{
  "model": "encoder-decoder audio transcriber",
  "input": "mfcc",
  "win_length": 512,
  "vocab_size": 28,
  "encoder_arch": "transformer",
  "encoder_norm": "layernorm",
  "encoder_inner_norm": false,
  "encoder_expert_mlp_ratio": 0.25,
  "encoder_positions": "learned",
  "fusion": "cross_attention",
  "decoder_cross_attention_every": 2,
  "lr": 0.0047,
  "momentum": 0.9,
  "adamw_lr_other_params": 0.0008
}
Rows from block 4 of the audio encoder of a small encoder-decoder audio transcriber, named by matrix and row number. Rows with one number belong to one neuron. Each number is 50 + 10 x the weight over its row's rms, rounded and kept within 0 to 99. All counts start at 0. After the name is the row's rms in percent of the matrix's.
After each neuron's rows are labels from the 100 clips, of 14976, where the neuron reaches its highest value: "lies over" is the class under the peak. Only what is clearly more common there than usual is listed. The data: single English command words and digits, spoken by a formant synthesiser in many voices. In brackets: how many of the 100.
# fc1: MLP up (encoder.blocks.4.mlp.fc1.weight, 480x160), inputs 0-159
# fc2: MLP down (encoder.blocks.4.mlp.fc2.weight, 160x480, transposed), outputs 0-159

fc1.172 124:62 62 40 39 45 47 45 47 52 55 44 34 62 62 60 45 53 37 38 49 41 44 54 66 43 61 33 54 58 45 67 48 62 72 30 53 66 62 39 72 36 55 40 51 49 44 69 46 55 57 54 37 30 62 51 58 66 53 61 56 40 52 53 22 43 46 49 46 47 50 52 45 72 55 38 33 55 51 48 50 41 36 57 37 36 59 47 36 55 42 48 55 38 66 53 48 48 44 47 55 46 79 52 32 53 49 39 32 68 41 57 59 55 62 37 60 44 43 64 49 48 55 41 50 45 54 38 53 46 41 55 56 69 57 46 32 52 47 56 51 50 50 72 59 52 50 35 55 51 49 35 51 50 47 46 49 46 50 35 56
fc2.172 126:64 60 53 34 72 48 56 55 50 47 57 58 40 51 39 43 49 31 43 57 70 44 55 33 41 41 34 34 59 46 63 54 53 60 62 37 54 60 40 58 50 63 48 53 45 55 50 59 58 47 61 30 73 70 46 47 52 34 44 66 60 43 51 54 46 48 46 53 42 34 56 35 34 52 64 34 38 65 51 36 50 41 56 46 61 45 69 43 56 61 60 50 46 38 50 39 51 48 35 39 57 62 60 59 42 33 41 56 34 57 55 57 63 36 45 70 38 49 44 48 59 54 48 52 31 52 52 47 44 46 48 38 66 57 52 50 43 30 57 57 52 43 61 48 59 66 47 34 69 49 51 57 57 38 54 61 44 41 60 57
lies over: /aɪ/ (50); /ɛ/ (27)

fc1.278 143:57 57 48 36 56 52 50 39 49 45 60 41 66 48 57 49 34 44 58 49 57 49 55 41 34 54 39 53 43 52 63 55 65 75 32 39 53 74 40 59 40 82 59 48 44 50 54 47 57 57 52 20 40 67 41 55 58 48 46 54 37 50 54 24 52 41 46 41 42 41 48 41 65 62 40 54 59 63 50 54 46 44 49 40 47 72 59 45 62 45 50 44 43 43 53 55 54 51 56 37 50 82 59 43 34 43 52 39 63 43 61 54 47 60 53 54 34 49 48 49 52 50 43 51 59 53 52 48 52 40 61 51 48 67 44 27 45 41 65 49 39 54 51 45 53 54 36 53 49 55 40 66 56 33 43 42 48 58 35 61
fc2.278 150:50 58 47 16 59 51 60 59 53 55 55 77 43 58 56 33 63 44 43 61 69 43 51 42 29 56 40 47 60 50 62 39 59 51 41 42 40 61 45 60 49 66 36 48 48 53 67 54 65 66 56 53 57 60 42 62 50 42 58 60 41 44 58 38 48 49 50 38 41 36 51 49 44 56 48 55 35 72 58 44 40 44 69 41 46 51 77 43 37 67 45 45 44 49 46 38 44 49 55 45 47 67 41 63 48 42 61 52 46 48 55 60 64 57 49 50 37 40 43 47 47 53 60 36 47 35 53 56 60 53 47 37 66 41 34 23 55 37 52 55 56 57 56 32 56 58 48 36 62 58 50 57 46 36 46 56 47 43 46 56
lies over: /ɛ/ (46); /aɪ/ (35)

fc1.397 067:50 42 64 28 57 66 57 47 45 57 56 49 59 68 63 47 30 49 46 67 54 39 47 52 57 54 37 41 64 57 46 50 66 37 37 48 57 67 45 66 38 57 57 45 61 42 62 65 53 32 54 38 55 35 42 40 56 60 54 53 48 45 51 33 61 48 50 49 64 61 46 51 53 67 44 48 46 63 57 48 44 39 60 48 40 35 52 60 43 42 40 42 54 47 51 53 52 52 38 37 46 46 53 55 45 40 39 46 43 42 51 64 65 54 51 52 68 40 44 57 47 43 67 42 40 41 25 62 45 34 53 46 65 70 65 53 54 59 54 33 41 47 38 55 56 29 42 74 59 51 64 41 54 25 56 36 52 52 51 54
fc2.397 078:60 45 49 47 45 40 52 45 34 38 39 47 61 32 48 45 48 74 54 40 63 45 42 43 41 42 66 36 51 37 69 50 33 52 34 45 37 47 42 58 44 75 44 57 48 46 70 55 56 50 53 34 50 67 53 52 42 45 52 51 39 46 51 49 65 64 41 56 42 39 51 45 46 78 51 39 59 53 55 55 47 74 55 49 64 79 50 70 61 47 39 47 52 51 43 49 55 57 56 55 43 46 55 46 45 61 57 51 43 49 66 51 43 43 57 40 42 44 70 44 41 42 32 44 54 61 47 52 61 60 52 45 51 55 51 47 46 50 42 71 65 63 48 48 59 44 35 63 41 25 43 51 57 59 48 45 47 32 39 36
lies over: /aɪ/ (96)

fc1.444 098:51 51 47 56 36 38 48 50 46 46 57 51 38 60 60 45 46 31 39 42 60 49 46 54 41 49 32 56 56 53 33 57 74 49 40 36 50 60 50 65 25 59 61 35 49 46 84 56 39 48 46 40 55 61 52 47 60 57 69 47 58 41 51 26 42 56 61 58 58 38 56 56 59 41 45 40 48 46 49 69 34 57 68 50 49 52 35 48 55 45 55 45 51 59 62 53 49 66 43 29 44 53 54 63 55 48 60 62 30 40 40 42 50 59 51 40 36 52 48 43 46 50 62 54 41 42 70 60 50 65 64 50 44 56 60 47 54 49 53 51 36 54 69 55 46 33 39 52 59 55 56 61 45 33 54 38 43 40 29 57
fc2.444 097:41 42 52 63 50 47 43 50 53 66 63 46 54 63 60 48 54 51 47 35 57 48 57 39 39 48 40 44 54 47 54 64 39 40 60 30 43 44 40 53 53 57 38 55 66 41 54 60 57 55 68 48 42 57 61 33 57 45 52 44 38 47 52 43 57 34 47 50 44 41 64 65 29 58 49 22 48 54 66 48 44 51 40 38 50 48 70 66 42 69 35 56 36 58 51 47 53 60 54 49 46 49 31 47 43 52 71 44 61 36 49 58 47 46 56 43 50 23 65 43 72 39 63 59 57 50 59 42 55 40 67 34 53 42 42 53 44 51 37 68 57 54 35 60 55 50 44 30 65 45 38 65 51 57 41 60 51 48 42 46
lies over: /ɝ/ (51); /aɪ/ (46)

fc1.232 092:43 41 42 69 43 59 45 58 56 53 52 61 40 74 60 36 39 57 42 25 40 41 50 54 53 43 60 54 47 31 47 50 64 58 62 51 59 30 45 52 47 78 48 40 40 50 43 37 56 64 45 60 48 48 30 59 58 52 43 47 54 42 60 71 49 36 62 50 56 48 46 64 56 45 40 54 25 34 41 68 60 47 60 50 59 37 39 36 44 38 42 36 39 56 54 41 51 32 42 70 63 65 53 54 49 57 45 44 56 66 47 41 56 43 50 59 58 52 57 64 61 49 35 60 50 48 55 37 49 47 52 56 52 49 34 59 58 42 46 69 53 55 37 50 66 50 32 50 40 45 68 57 48 42 58 48 53 45 43 50
fc2.232 092:44 40 54 55 59 69 52 40 59 68 54 56 51 45 34 56 64 22 44 42 55 66 37 40 46 63 42 40 53 53 51 33 55 53 41 49 56 49 39 58 60 47 59 53 52 28 48 57 61 52 42 57 61 67 58 54 51 37 52 41 49 71 51 37 59 46 35 50 41 56 58 42 50 32 38 39 41 58 55 58 46 59 41 58 45 66 46 47 51 48 51 53 69 62 51 70 56 47 60 35 63 58 58 42 42 36 50 54 48 58 45 56 52 44 67 34 43 51 56 36 35 49 45 39 38 42 45 54 30 41 45 33 51 43 51 48 50 63 59 38 36 55 56 43 53 46 67 57 38 49 52 78 62 25 60 48 69 54 46 53
lies over: /k/ (91)

fc1.438 123:52 48 55 56 63 72 47 50 48 69 62 44 61 50 46 49 48 49 59 55 35 59 68 39 46 66 34 59 42 34 51 49 42 38 44 47 54 47 27 65 50 85 50 45 59 56 50 48 55 48 56 27 32 56 52 59 62 47 35 63 38 56 48 35 66 48 53 71 46 50 49 45 80 47 47 63 50 52 62 53 47 44 36 57 43 60 43 55 43 47 46 58 58 41 47 44 52 36 44 52 52 79 43 45 32 56 40 53 52 44 47 40 56 53 34 46 31 53 43 46 58 42 49 51 44 44 43 54 48 32 54 53 37 55 46 53 39 40 60 51 37 62 53 47 63 62 51 37 52 50 55 44 55 24 47 47 50 65 57 41
fc2.438 119:32 47 59 22 46 52 55 62 50 46 46 53 60 58 63 46 69 50 40 53 38 54 53 37 34 48 42 45 56 46 73 55 62 48 54 39 52 44 41 51 51 64 60 36 54 54 62 48 60 57 45 62 54 45 46 63 48 46 62 51 52 55 46 48 41 43 55 46 50 44 42 29 53 49 37 66 43 44 66 38 60 45 52 35 40 71 73 28 44 54 46 39 65 50 58 29 38 55 65 54 53 73 50 60 39 52 49 59 45 45 52 49 52 47 62 45 30 45 40 59 49 41 79 42 49 47 50 55 39 51 45 57 48 50 35 31 37 33 49 44 54 69 60 71 60 46 34 46 54 56 61 55 59 42 59 54 51 57 57 39
lies over: /ɛ/ (61)

fc1.92 117:55 36 48 38 29 56 52 56 40 43 58 60 70 49 46 37 43 42 44 60 44 61 48 57 47 54 65 59 24 46 49 53 45 32 44 41 41 44 77 53 53 75 54 56 60 49 60 56 42 50 66 49 47 36 35 40 59 57 48 46 74 35 56 46 43 50 55 56 60 61 47 59 49 50 37 42 50 52 71 42 35 63 51 29 58 39 46 59 63 35 48 44 55 58 49 59 52 64 56 26 42 38 52 57 50 50 68 62 55 36 57 35 51 53 43 40 52 54 33 47 51 50 71 41 46 43 57 56 43 45 48 51 37 52 63 56 45 33 47 50 47 45 39 41 51 60 53 64 54 63 68 53 39 49 63 45 42 45 31 49
fc2.92 111:37 53 57 53 21 52 45 46 38 60 70 47 67 48 61 52 27 52 56 52 41 41 59 44 40 51 33 40 48 45 45 53 51 45 48 60 41 46 55 37 58 53 48 45 49 53 62 35 45 45 67 59 51 49 58 51 55 41 66 55 39 67 40 33 72 45 49 48 52 42 33 49 59 50 53 49 63 63 56 50 61 68 50 68 51 45 47 62 43 44 43 58 50 44 71 56 34 73 65 39 61 33 39 51 30 64 64 41 56 44 48 47 42 41 57 45 61 37 33 44 56 40 62 52 37 51 52 65 47 67 64 67 47 45 40 46 51 44 47 44 51 51 64 45 59 44 56 42 33 71 61 36 41 45 51 50 52 59 44 43
lies over: /ɝ/ (87)

fc1.105 089:62 48 49 69 60 51 55 30 48 37 61 42 32 46 50 51 44 30 47 40 53 62 46 53 43 68 45 58 49 55 57 44 41 67 37 44 52 43 46 53 27 50 53 29 30 29 64 53 63 50 47 33 49 46 53 50 69 54 48 64 55 60 29 36 45 45 46 61 49 51 53 46 45 39 46 58 37 62 48 44 61 47 45 51 46 53 56 41 46 36 62 73 54 59 47 45 49 51 47 51 48 64 42 50 55 38 51 36 59 50 53 43 43 59 52 42 34 50 54 42 65 48 35 49 55 62 29 46 68 47 67 50 44 63 64 46 62 53 69 48 49 52 65 56 30 55 47 64 59 34 56 44 70 47 38 58 58 59 33 55
fc2.105 097:54 39 60 55 66 66 34 56 68 44 47 58 38 55 29 51 64 38 55 44 51 49 45 43 32 45 67 56 48 50 41 52 53 67 52 42 60 56 51 54 58 52 49 47 61 49 67 52 40 62 55 45 68 54 42 42 51 35 50 51 60 65 57 41 58 40 37 50 29 49 73 39 46 44 50 37 53 53 48 58 49 61 42 54 60 52 47 43 47 48 47 20 50 34 39 46 53 26 44 45 43 55 34 48 49 52 60 44 76 35 53 55 60 62 75 49 46 44 64 53 54 60 43 52 44 53 38 55 39 52 60 27 35 50 30 42 49 62 41 63 59 62 42 58 57 64 35 52 54 40 63 55 57 58 44 56 46 57 56 50
lies over: /ɛ/ (55); /eɪ/ (32)

fc1.99 083:60 39 64 58 31 51 55 61 51 49 54 34 55 54 44 50 35 44 37 30 60 59 64 28 44 59 52 37 34 49 54 57 41 40 48 53 62 38 63 51 54 49 39 63 51 36 39 64 49 55 62 44 53 59 49 34 52 48 61 50 66 37 49 39 25 53 36 69 54 36 56 69 50 47 43 47 50 60 55 54 43 59 51 51 45 60 58 53 67 50 48 32 68 66 52 50 55 62 55 47 64 62 57 75 56 40 71 55 55 53 50 39 40 58 57 41 43 44 34 60 48 25 55 35 47 43 40 65 44 49 37 54 35 46 62 47 46 46 51 61 52 45 60 48 49 49 56 53 47 46 60 66 38 33 60 52 43 48 64 49
fc2.99 090:42 43 33 48 32 49 37 43 46 46 53 54 53 39 69 61 45 41 62 34 47 55 62 50 59 35 35 58 49 69 65 30 55 38 47 39 47 43 40 51 30 58 59 51 68 49 49 47 39 45 46 48 51 42 43 49 61 39 47 53 42 55 61 72 52 62 47 29 54 62 44 40 62 61 51 35 59 61 62 41 48 50 49 46 61 42 43 51 41 61 41 64 53 47 70 33 64 65 50 47 35 41 61 56 39 51 60 59 54 50 39 45 49 44 54 54 50 31 48 51 46 69 62 47 44 38 48 61 45 44 74 45 53 50 50 57 52 63 39 58 57 40 57 34 59 61 56 34 43 44 74 50 40 54 70 40 55 49 70 54
lies over: /ɝ/ (88)

fc1.33 089:55 36 50 33 59 39 58 61 50 53 57 39 64 40 57 39 50 56 38 54 39 62 47 41 51 59 46 52 46 48 55 53 33 53 46 64 69 43 35 51 72 51 62 48 53 46 64 73 48 59 48 60 52 37 40 52 52 64 50 55 64 29 42 43 59 58 47 61 39 48 47 51 62 43 52 54 33 43 44 30 60 65 44 70 46 64 51 70 47 54 43 37 56 38 48 41 56 26 43 61 51 60 54 48 65 66 55 55 42 53 43 39 62 39 43 43 47 67 47 33 51 52 49 45 40 49 47 59 41 40 40 70 57 43 64 50 48 49 52 43 55 49 55 30 64 49 42 59 43 47 49 40 66 35 37 32 53 52 75 54
fc2.33 111:49 60 43 47 32 41 41 45 34 53 54 54 55 52 45 53 69 47 57 42 57 53 58 40 44 43 51 53 58 52 54 55 41 60 43 51 71 51 50 60 44 48 64 56 53 47 44 65 57 45 31 39 61 37 33 50 47 57 47 43 36 78 49 57 52 44 56 43 49 55 23 39 71 42 54 68 39 29 52 53 64 46 55 54 55 46 47 64 61 56 62 58 74 29 45 39 62 43 51 52 44 56 41 55 57 28 56 60 43 48 59 46 43 57 51 67 49 34 34 47 30 46 38 33 57 47 49 45 59 48 53 44 52 49 54 45 48 47 40 47 44 59 62 60 37 65 53 50 68 44 52 56 52 48 67 61 58 62 36 25
lies over: /ʊ/ (96)

fc1.212 169:56 41 52 46 47 53 36 63 40 59 48 32 63 55 50 46 45 54 54 47 44 58 61 43 51 47 28 41 59 44 55 47 65 38 38 42 69 70 34 78 37 77 54 53 38 54 56 34 49 33 58 31 46 57 33 58 65 52 48 55 49 25 39 28 49 72 61 63 42 54 59 44 59 43 47 52 52 34 61 55 50 54 39 47 48 49 56 66 56 50 56 40 62 38 60 54 55 38 54 45 53 55 41 53 44 51 41 54 42 35 55 42 39 57 50 47 26 40 55 46 34 39 56 52 47 55 55 60 47 45 63 53 68 47 64 48 58 62 61 57 42 62 40 62 60 40 54 62 55 50 48 51 50 39 55 46 46 54 33 47
fc2.212 153:52 40 51 42 38 53 45 62 63 55 45 58 67 47 45 39 55 50 50 59 32 49 43 48 31 38 33 39 46 50 59 52 60 43 57 34 50 48 28 69 40 72 64 52 53 42 73 53 49 48 58 40 67 53 56 62 40 53 48 56 43 56 49 36 58 41 49 65 34 42 38 58 62 45 54 59 58 53 53 46 44 56 42 52 64 64 57 51 46 63 34 68 48 49 52 43 40 46 63 57 56 44 49 46 43 33 61 53 41 50 59 42 49 47 44 52 29 52 44 56 57 40 69 48 50 43 54 43 51 50 58 51 75 52 36 39 48 44 36 56 48 49 51 76 70 42 38 37 58 44 32 55 57 30 46 64 39 59 29 43
lies over: /aɪ/ (71)

fc1.22 107:58 60 54 73 57 55 44 55 42 63 62 25 49 51 53 44 48 41 51 48 51 48 49 47 36 41 45 60 54 32 46 46 55 62 40 47 56 42 48 52 42 53 49 32 50 45 55 45 61 60 46 23 33 66 41 66 54 51 49 53 55 50 60 50 51 31 45 56 50 56 46 40 65 66 41 43 57 65 55 46 59 37 42 57 53 62 45 32 37 47 60 50 47 59 52 39 57 53 44 57 64 69 57 40 59 52 26 45 56 44 49 54 54 50 49 43 45 59 48 64 43 48 33 37 41 66 41 58 54 48 57 66 23 42 34 64 51 43 50 56 47 49 46 48 60 64 40 33 61 48 71 50 37 44 34 53 41 67 76 47
fc2.22 126:36 44 45 34 70 68 58 54 38 58 48 62 38 39 53 60 56 38 47 43 44 60 58 37 39 59 47 53 56 43 50 48 51 55 51 27 53 36 48 49 35 60 51 43 55 67 51 41 37 59 45 40 37 48 56 64 49 50 62 59 65 58 40 66 64 54 50 34 61 54 59 47 48 48 49 44 41 38 65 44 62 55 53 58 38 39 52 40 37 39 56 38 57 56 53 46 72 43 45 59 57 58 28 72 44 37 40 58 50 58 47 56 51 43 39 64 38 48 57 47 43 49 57 53 56 24 14 53 61 46 50 64 45 44 45 40 36 47 66 47 57 47 54 47 52 59 28 53 60 65 44 51 54 53 58 45 67 43 55 40
lies over: /k/ (90)

fc1.411 105:51 58 49 71 61 48 45 40 53 67 62 60 76 56 32 55 51 64 65 48 46 41 54 53 46 54 53 53 40 37 51 55 48 26 49 41 50 58 35 57 58 75 51 28 44 54 42 66 66 62 28 48 54 25 32 53 49 60 66 68 61 52 42 52 43 53 43 52 34 49 51 47 51 41 52 54 54 48 52 61 58 60 52 53 64 64 46 66 42 42 57 50 52 50 56 69 31 48 55 51 35 41 44 51 32 55 54 41 49 53 45 46 47 44 45 44 43 59 35 37 41 39 50 54 27 54 51 51 48 46 49 58 35 48 45 63 65 54 39 52 45 78 62 54 49 47 39 52 48 50 61 33 48 55 56 52 37 62 43 46
fc2.411 110:44 50 41 42 49 47 69 51 53 51 48 39 65 50 59 51 45 49 42 41 55 52 57 48 43 44 48 31 42 36 58 61 48 50 44 51 44 39 64 54 53 45 56 54 48 54 62 61 46 42 58 58 50 46 60 39 44 37 52 51 48 44 41 27 46 53 46 56 63 37 35 52 52 56 40 44 38 50 69 39 73 72 56 59 36 56 51 39 45 57 34 73 49 48 58 54 54 55 65 42 56 42 49 31 59 53 62 41 46 39 44 43 49 53 49 74 61 28 50 49 48 44 77 48 70 39 45 54 37 72 50 51 49 45 48 46 47 63 65 41 63 24 49 60 45 59 58 31 67 56 64 55 65 37 50 43 38 55 50 64
lies over: /aɪ/ (47); /ʊ/ (45)

fc1.110 101:43 36 59 54 62 67 39 55 52 50 53 45 88 51 46 45 48 53 41 53 66 43 56 56 56 58 55 42 55 57 56 54 42 41 44 43 49 46 42 42 58 56 55 49 58 42 29 62 38 30 54 57 50 47 42 59 51 42 39 54 50 63 62 69 51 43 58 54 66 47 52 58 46 56 65 49 51 32 39 60 34 54 53 34 56 31 44 37 57 62 45 44 50 47 53 52 58 63 45 58 38 47 34 35 50 49 58 61 42 40 50 37 61 56 59 56 52 48 44 46 49 48 68 41 45 37 60 44 58 47 70 32 61 56 62 61 54 60 56 32 46 52 47 70 31 31 70 47 33 40 51 66 51 40 63 48 50 56 34 36
fc2.110 101:44 40 46 45 56 58 52 67 47 55 54 67 54 50 44 57 37 36 59 51 49 56 53 61 63 50 56 41 49 50 38 41 36 49 38 53 50 51 57 53 53 64 49 53 68 41 79 60 52 48 41 56 40 60 57 53 70 47 52 37 33 59 37 45 57 61 59 41 47 41 49 50 66 63 42 40 52 54 45 53 42 57 63 48 41 62 51 49 42 46 44 65 50 51 68 52 42 50 43 36 60 42 68 34 42 63 54 45 27 35 51 35 63 57 32 46 61 61 58 40 46 67 56 44 48 38 47 48 35 38 42 62 44 48 68 51 59 51 21 54 73 58 53 55 55 51 45 45 50 56 48 22 34 48 44 56 33 57 57 40
lies over: /aɪ/ (83)

fc1.25 048:53 55 37 64 45 46 53 45 42 48 55 38 63 47 50 52 37 33 40 68 47 34 40 54 37 63 44 62 44 46 49 43 59 46 47 34 67 53 46 50 47 48 29 59 45 50 33 43 63 50 49 70 34 62 50 51 41 72 59 55 59 42 58 57 40 62 46 47 60 53 50 60 60 46 52 56 58 51 44 68 45 54 64 48 49 38 21 29 50 47 44 34 33 38 51 49 51 54 43 47 64 64 39 60 47 54 39 48 57 42 55 31 52 56 65 43 60 57 59 33 57 35 72 50 25 40 70 49 66 52 58 52 54 62 49 64 54 49 46 65 58 41 47 57 34 38 52 42 41 55 52 47 45 44 56 49 66 48 46 58
fc2.25 042:57 44 55 47 69 29 62 61 43 53 64 53 47 50 52 32 55 55 53 66 47 63 45 57 62 56 56 58 73 33 64 71 36 39 37 52 42 49 50 33 41 61 49 55 55 50 50 52 44 44 63 62 49 60 52 45 34 56 66 48 39 71 35 46 46 48 36 61 54 49 49 58 54 39 49 53 56 57 55 38 71 31 52 39 48 43 63 56 41 56 49 61 51 52 68 73 46 59 52 46 44 47 38 40 44 40 46 54 47 50 59 63 50 49 42 43 61 38 37 39 49 64 31 22 48 67 41 45 41 59 51 52 48 28 61 46 52 42 41 52 60 51 51 45 49 46 45 38 62 39 40 46 68 34 41 52 62 47 60 43
lies over: /ɝ/ (96)

fc1.300 082:51 44 49 36 75 59 52 48 43 53 50 63 84 52 47 43 58 54 39 56 33 47 37 53 67 54 59 50 59 57 48 38 46 26 41 54 40 54 43 45 32 59 52 48 56 55 69 51 47 33 41 47 61 36 49 55 50 55 44 48 36 44 61 56 57 48 62 34 59 41 34 46 45 57 54 47 48 56 58 48 43 57 50 53 52 64 51 75 50 60 46 51 63 35 50 43 59 62 56 44 41 26 54 46 51 53 41 61 29 35 54 43 40 58 60 58 49 74 30 51 55 42 60 56 47 38 38 65 41 47 35 47 56 55 69 57 61 50 43 36 64 42 49 47 64 37 44 53 48 52 63 41 48 46 49 28 43 57 47 54
fc2.300 089:35 45 66 38 50 51 47 47 54 55 41 39 84 54 52 39 41 52 56 45 45 46 67 47 60 40 36 39 46 52 62 31 40 55 29 37 62 43 47 46 48 52 63 68 49 48 53 61 65 41 57 45 45 43 68 62 61 43 41 50 40 65 54 50 51 54 46 57 55 31 56 44 48 46 34 53 47 59 61 72 55 80 54 35 39 58 51 59 63 30 45 52 43 45 43 47 49 61 66 52 56 38 54 41 59 70 50 35 51 36 65 42 47 46 44 40 57 61 39 42 45 28 46 54 59 57 62 37 64 42 53 53 36 45 52 67 61 59 55 60 46 43 53 59 44 42 56 54 54 45 35 57 59 46 42 61 45 55 44 43
lies over: /aɪ/ (98)

fc1.214 090:59 63 49 41 64 52 42 53 32 61 55 31 47 56 56 48 41 54 57 49 41 51 46 51 39 48 45 72 53 45 73 53 51 63 37 61 46 55 48 61 40 46 43 58 62 80 53 59 56 61 68 32 44 72 51 50 60 49 25 48 37 42 43 41 63 32 58 43 56 50 48 52 63 57 36 49 56 40 43 44 37 33 57 57 43 38 60 36 50 47 55 45 59 49 42 49 57 41 43 59 30 71 63 52 56 53 34 38 68 43 48 44 56 52 58 43 47 59 46 52 53 69 29 45 47 51 53 42 52 46 42 46 50 66 51 46 41 54 45 35 43 47 48 41 64 47 54 58 75 52 46 52 58 34 36 44 35 56 57 44
fc2.214 093:43 50 52 59 45 59 54 57 42 39 45 59 36 49 43 52 53 47 40 46 59 47 52 30 35 61 61 61 48 51 64 61 70 59 51 49 71 54 47 61 52 47 35 60 23 41 57 65 43 36 26 40 38 71 49 66 53 47 60 60 51 61 48 35 49 59 30 52 45 63 62 42 40 54 49 46 36 44 47 63 55 43 65 52 49 57 55 47 48 52 35 45 56 54 36 32 45 54 44 53 52 60 38 42 46 43 30 55 50 56 48 47 40 64 50 57 40 59 43 36 41 54 56 55 58 47 50 59 39 42 44 71 70 32 37 32 58 39 48 53 49 62 76 51 48 69 36 41 51 40 51 51 53 48 64 57 36 54 47 57
lies over: /ɛ/ (60)

fc1.13 162:65 67 26 53 44 43 33 40 47 55 58 37 28 59 47 52 46 45 54 44 54 60 56 47 30 60 36 57 42 41 48 61 54 51 41 46 56 48 40 64 31 70 49 36 48 44 59 41 47 59 57 28 38 74 41 58 63 59 55 50 48 43 41 21 52 39 49 57 47 42 64 40 55 63 43 38 54 63 50 49 40 50 46 52 39 53 52 41 41 57 66 44 46 70 52 50 52 53 49 35 49 84 48 50 54 47 54 48 59 43 49 49 50 58 32 59 37 43 43 56 49 60 49 50 46 56 44 54 50 42 63 48 57 59 54 35 49 54 69 68 55 56 66 63 53 51 37 55 69 49 41 54 53 31 47 51 44 45 34 51
fc2.13 150:53 50 69 47 56 57 45 51 50 50 82 55 21 54 35 40 49 40 29 48 61 43 51 43 35 50 35 50 48 51 60 42 60 57 51 24 41 59 45 72 45 55 35 48 50 56 60 54 60 51 54 45 59 64 52 53 55 42 58 33 57 53 45 45 50 32 44 57 45 50 65 51 54 51 56 28 45 63 58 44 49 30 42 46 63 45 60 44 49 58 51 49 60 61 54 45 45 61 53 50 65 67 45 63 37 39 54 53 49 45 54 51 67 47 50 41 25 48 53 61 44 48 59 50 38 52 38 53 45 56 53 46 59 55 38 25 41 54 50 57 57 52 64 55 64 45 39 33 55 68 52 70 57 38 37 64 55 58 53 37
lies over: /aɪ/ (49); /ɛ/ (33)

fc1.322 060:41 51 57 60 55 71 60 48 47 62 49 40 53 36 60 47 63 43 47 50 46 67 59 41 41 39 49 46 39 62 37 63 65 40 36 38 59 46 55 46 57 54 57 53 45 52 49 58 44 52 62 53 49 54 51 32 63 52 36 58 56 37 39 46 34 28 30 40 50 71 55 40 54 47 34 38 34 56 53 60 51 63 48 64 58 53 56 53 65 47 54 24 59 53 55 51 55 65 63 56 47 45 50 56 61 59 61 64 40 66 48 49 34 48 37 42 44 48 56 60 61 50 49 58 43 44 46 54 45 31 51 53 47 53 51 43 40 50 44 64 43 66 48 26 67 73 52 57 44 36 29 69 58 46 40 53 43 43 41 64
fc2.322 048:61 56 51 67 43 35 46 53 54 55 68 61 59 46 53 56 47 54 24 47 53 50 45 56 51 52 35 54 43 52 63 40 55 51 50 42 55 59 54 36 45 64 69 45 63 56 57 52 28 44 36 62 49 56 47 57 52 46 66 52 50 62 37 57 54 48 71 45 55 44 45 67 47 61 41 52 56 51 57 50 53 42 61 44 52 24 41 55 40 59 41 64 37 46 56 47 51 67 47 41 46 52 53 49 31 48 47 39 53 51 34 54 45 37 51 58 43 42 40 55 36 50 52 67 42 20 58 37 67 50 49 51 31 61 44 35 29 64 46 61 51 55 59 51 63 54 61 53 45 56 37 38 60 61 63 50 45 28 62 30
lies over: /ɝ/ (76)

fc1.263 094:34 39 55 47 51 48 59 43 49 57 50 50 54 25 45 35 52 47 67 57 60 43 42 44 48 56 42 64 27 47 52 58 27 69 44 53 57 40 64 60 65 64 65 52 57 48 59 58 44 53 39 46 43 45 33 67 52 38 40 56 42 53 42 50 55 44 66 44 39 55 35 46 73 64 56 57 45 52 55 44 52 51 35 40 49 54 56 51 41 63 49 38 59 43 55 40 52 23 52 48 36 48 55 49 63 59 61 58 47 55 52 51 58 36 47 61 52 44 42 52 57 61 37 61 57 59 29 62 48 37 44 65 36 40 41 52 40 34 46 51 45 45 70 57 43 60 43 50 53 68 58 42 60 48 68 43 65 62 54 28
fc2.263 105:50 72 29 47 63 51 44 73 69 50 51 47 41 29 51 54 50 41 53 43 58 37 51 38 40 54 46 30 43 45 58 24 45 49 36 39 63 45 48 38 64 49 49 39 61 56 44 43 53 63 42 55 52 46 51 36 47 35 46 57 47 43 46 53 60 64 57 53 40 58 62 51 55 53 65 76 38 47 59 51 57 66 66 55 48 45 53 33 47 60 46 56 64 51 51 46 63 54 56 59 55 50 50 43 59 50 48 33 61 41 40 48 38 49 65 52 26 40 35 35 69 58 63 40 46 55 43 45 46 46 45 32 42 43 36 38 58 52 56 44 64 42 35 50 50 63 50 63 51 56 36 48 61 69 48 56 55 48 64 61
lies over: /ʊ/ (83)